From a checkpoint of a small image classifier.
Training: muon at rate 0.019, 4700 steps, held-out accuracy 77%.
Rows from block 11, named by matrix and row number. Rows with one number belong to one attention dimension. Each number is 128 + 32 x the weight over the matrix's rms, rounded and kept within 0 to 255. All counts start at 0. Numbers have three digits each.
# v: window attention query, key and value (stacked) (model.blocks.11.attn.qkv.weight, 384x128, the v third), inputs 86-127
# proj: window attention output (model.blocks.11.attn.proj.weight, 128x128, transposed), outputs 86-127
v.74:177092170117106087153157143075122136131128130096170091126115133100145132194128122112092157084135122137176099109094102151153138
v.75:123108132130109129156118166142164104096090171143075108064112137099108131125041104124142139128153143143127127136143090103188126
v.76:144161079150114144105135123125110152144171135188121178150127093155149122082168076152090144126139115153115100147146116105104147
v.77:145119151123088122151163151137141044141149144049023149115186071122108117115148090138103121129119170194107116145154123147175095
v.78:130080149121107155106091083170137073142158148151105078091125201173141093141081098081152163183095120101170133121155181113098124
v.79:135180097124146159135130070084132114160115123167119117091141159036041090104107138187116105136180110138099223211165126135119070
v.80:122085125128117200075111057196103112129191091098151108131132082070160136113146135079146150134088096089121167116152143173114163
v.81:139123082114115145139141134118151059151124134082124087105135087140126139119134144141113165115148170071166093086188104059129171
v.82:129165107108109140086181138123098129128200118070110166159169113161148150054130082131123146127133066183087115164111192151097156
v.83:119106116179106123146101084191142089126129114132133107130119175192168085114106173105191077137138091097134169147121153095072084
v.84:103152131118123102105164145159120167121158049109128141124205169199126083112090115162105118166149132134089116122141175104131094
v.85:158129148158148146135087131150159085143143167123131173131156102149150141158148088091152128114076090152108172160142141190095124
v.86:184128133160148145141094113141141111120135144125115112066093175129110071138067107085165136165119128154144136130181132077130142
v.87:124127161062173205119175124088139125161166104242117083126095130086121145095199086080106110120130146150123108140143167113141132
v.88:150134176177162180086105081134186159171102084176147108123123104215132073168085132070131100124148113130124130137147105093177116
v.89:097107110112171157109084109132099125160117106126094129089149119054072110134169196171150134171126141114177128076111123161121103
v.90:078134160175155100124135180158110095120158132151144148145049150187171115066129131074132166144132134115176070121148123085089188
v.91:127189111103099102082157140117113125123126112109080125095185137156175102098132153102110096149186140176101135128142142141137116
v.92:123113209101149117131190201083152096155120096165148112135111101159171175112169190115113142131121130131139075090097146133106128
v.93:083142086119128120147142052124112128156217113162129064176177140139163137161143138091133104147117101073132123132111159157116107
v.94:168202066176084116124104060120091150133175125103110178146255109129082186064147059144131102081169138148103109141212126179174097
v.95:116110102118132125153120087151096069129147170148094102138096142117148148137129114108137146152086133071116145136187164112094172
v.96:115120132097153118099121108084104182129155127132130153115134216082109126146156130106087097118130091230154211119160176168125105
v.97:164149174099072152134139107165175149138099051125111103142108142145115116164124086132138148107083158118156098134115090089162160
v.98:129125083082160117121125135164138156115107141163133152120121140154101058220164212114196145196061079097069089121164158127120140
v.99:108108161158151123133140151158199127110119155037086141200075088106140111110131108120108125151110151171129131148130182160162110
v.100:135118138126153117150129126087113125109170140152162153118160134101116123110099119096129197116138138147140170121148146119132113
v.101:078107111126146134139140116133155141116140125099161152144108152153131099122127085147139132108126187137173113169124140125149139
v.102:161080063183187105065117146114108143151169064097117174092143136117120101138197128172134053140132102170182155170085179079113143
v.103:065114100081175124175131099055126120149118146178171088182098070142139121081118104144208174104164154098193121086153115119108115
proj.74:135100164150165166171114116123133138148129123141104168118129186138119088078101182116191129123149078167105098133153121099092107
proj.75:175070102120192113128103139093131142169110106135115094184138062098123166173162099112074127127110137128108126129122102166212172
proj.76:101130079133113111171087168117147128130135106094152092124130121100083193150105099131137137141149146081150161120114158140145099
proj.77:126110104114197120138115106118178135150121142109133170142102123132118157129162155136104076178093076144093144149086130113174136
proj.78:133159152129080132101131153122134135099108069153137125181097137058163136132112115166113151108131159092087131068078118122133138
proj.79:150130124119098140081130130146121096172130118133126111088156053193153085150163082065065093157085095138078138138111139160173170
proj.80:215133109108121084150184160110102163166070128207143084105179148157149131135128175142186132140151210121111161073137150145101043
proj.81:122139128116073111159155143141148171090113117149150117130149133129184156143118120126089119133082153112128151130069128199117190
proj.82:108150095118143114112116126144124124125142145125142198103107181099133155085162133145169084133116155062106124098118178090122087
proj.83:134146171116079141094128118124124130156142043180142090155136117096112129128105152124082178149128107186140146098072151128169110
proj.84:102124097128149121111108086106134125114124145142118115155146112085111174090117124125123138145149124092112103102120160138121168
proj.85:126150138106096136116107186136115138099149105159118168090098128140165114099117165195139168180141191103100123156104149105169110
proj.86:123097161101150104116144167103116125121119123134131108179141111102118149167188052143092127121099155091106110124110105142151197
proj.87:155078131125163101152112112154129097069098108040109111176179161113098109150189157149136093112148162172107155111133133139147102
proj.88:099129099110151101115120159149089156111118032066118116135185120084106156156075162098135165072131197146107176153091150122143159
proj.89:169153128152118145135119107146090117155117147134181113135126140190153084143121082116090094136122107098105134158160139165099095
proj.90:094089135155152132098140125138101103128134065130157172112132172074136143130128129125150103113108145130122104120098089144077122
proj.91:108137122117150112166155159128165139165141101117152109139084152062106121103111123096100141168162070137127092138141214113120108
proj.92:153068090114126179179115095191114106077120133113172150169112215070129075125086183099096089149153105204131132137110224169143124
proj.93:081183198189077135135135099161169102121085054119136129130121136179079077099138166195144139073141153122139127039140131117088046
proj.94:073137082108204122134118126148134115193194064017109160071047140084103124102174111125072178117149116103126109126112147146066100
proj.95:095114163112085123135163132114165159094093160177099120114165082154156151097167160200110142138137162077154107086137079111116142
proj.96:168178113171186166134128132125143105140138150128140115110120216134125104107106071120130163137150126129154171203165114109078189
proj.97:167160114134099137095143105141166065133122136126141145161135104083092211138098164114106149123203110138069152107081130141144074
proj.98:116133199122109143203064125120132184072106078116165138154141018162125142173170166130124070052140178086129129136187122116174152
proj.99:140083124101105110144099123117146114153107148099123165185088104119121141124160093094142144123074187119119138131132142124155140
proj.100:145129153119138150115108111108115161098138165158117150093132176127145081086138124111132157175165114115120152111122142172121144
proj.101:127152112134159109134129153172151119144085154152145151101126148134086123153085085066142137123086163106164109155150159180105127
proj.102:138126129152147074136119071120113143121172123207118122074125161099143075152123095030155151074086202122126152232163129198108096
proj.103:119114144147155071131160191183104228082086112101135107117103124154146081154130143134176130146074141110168079086183114141137149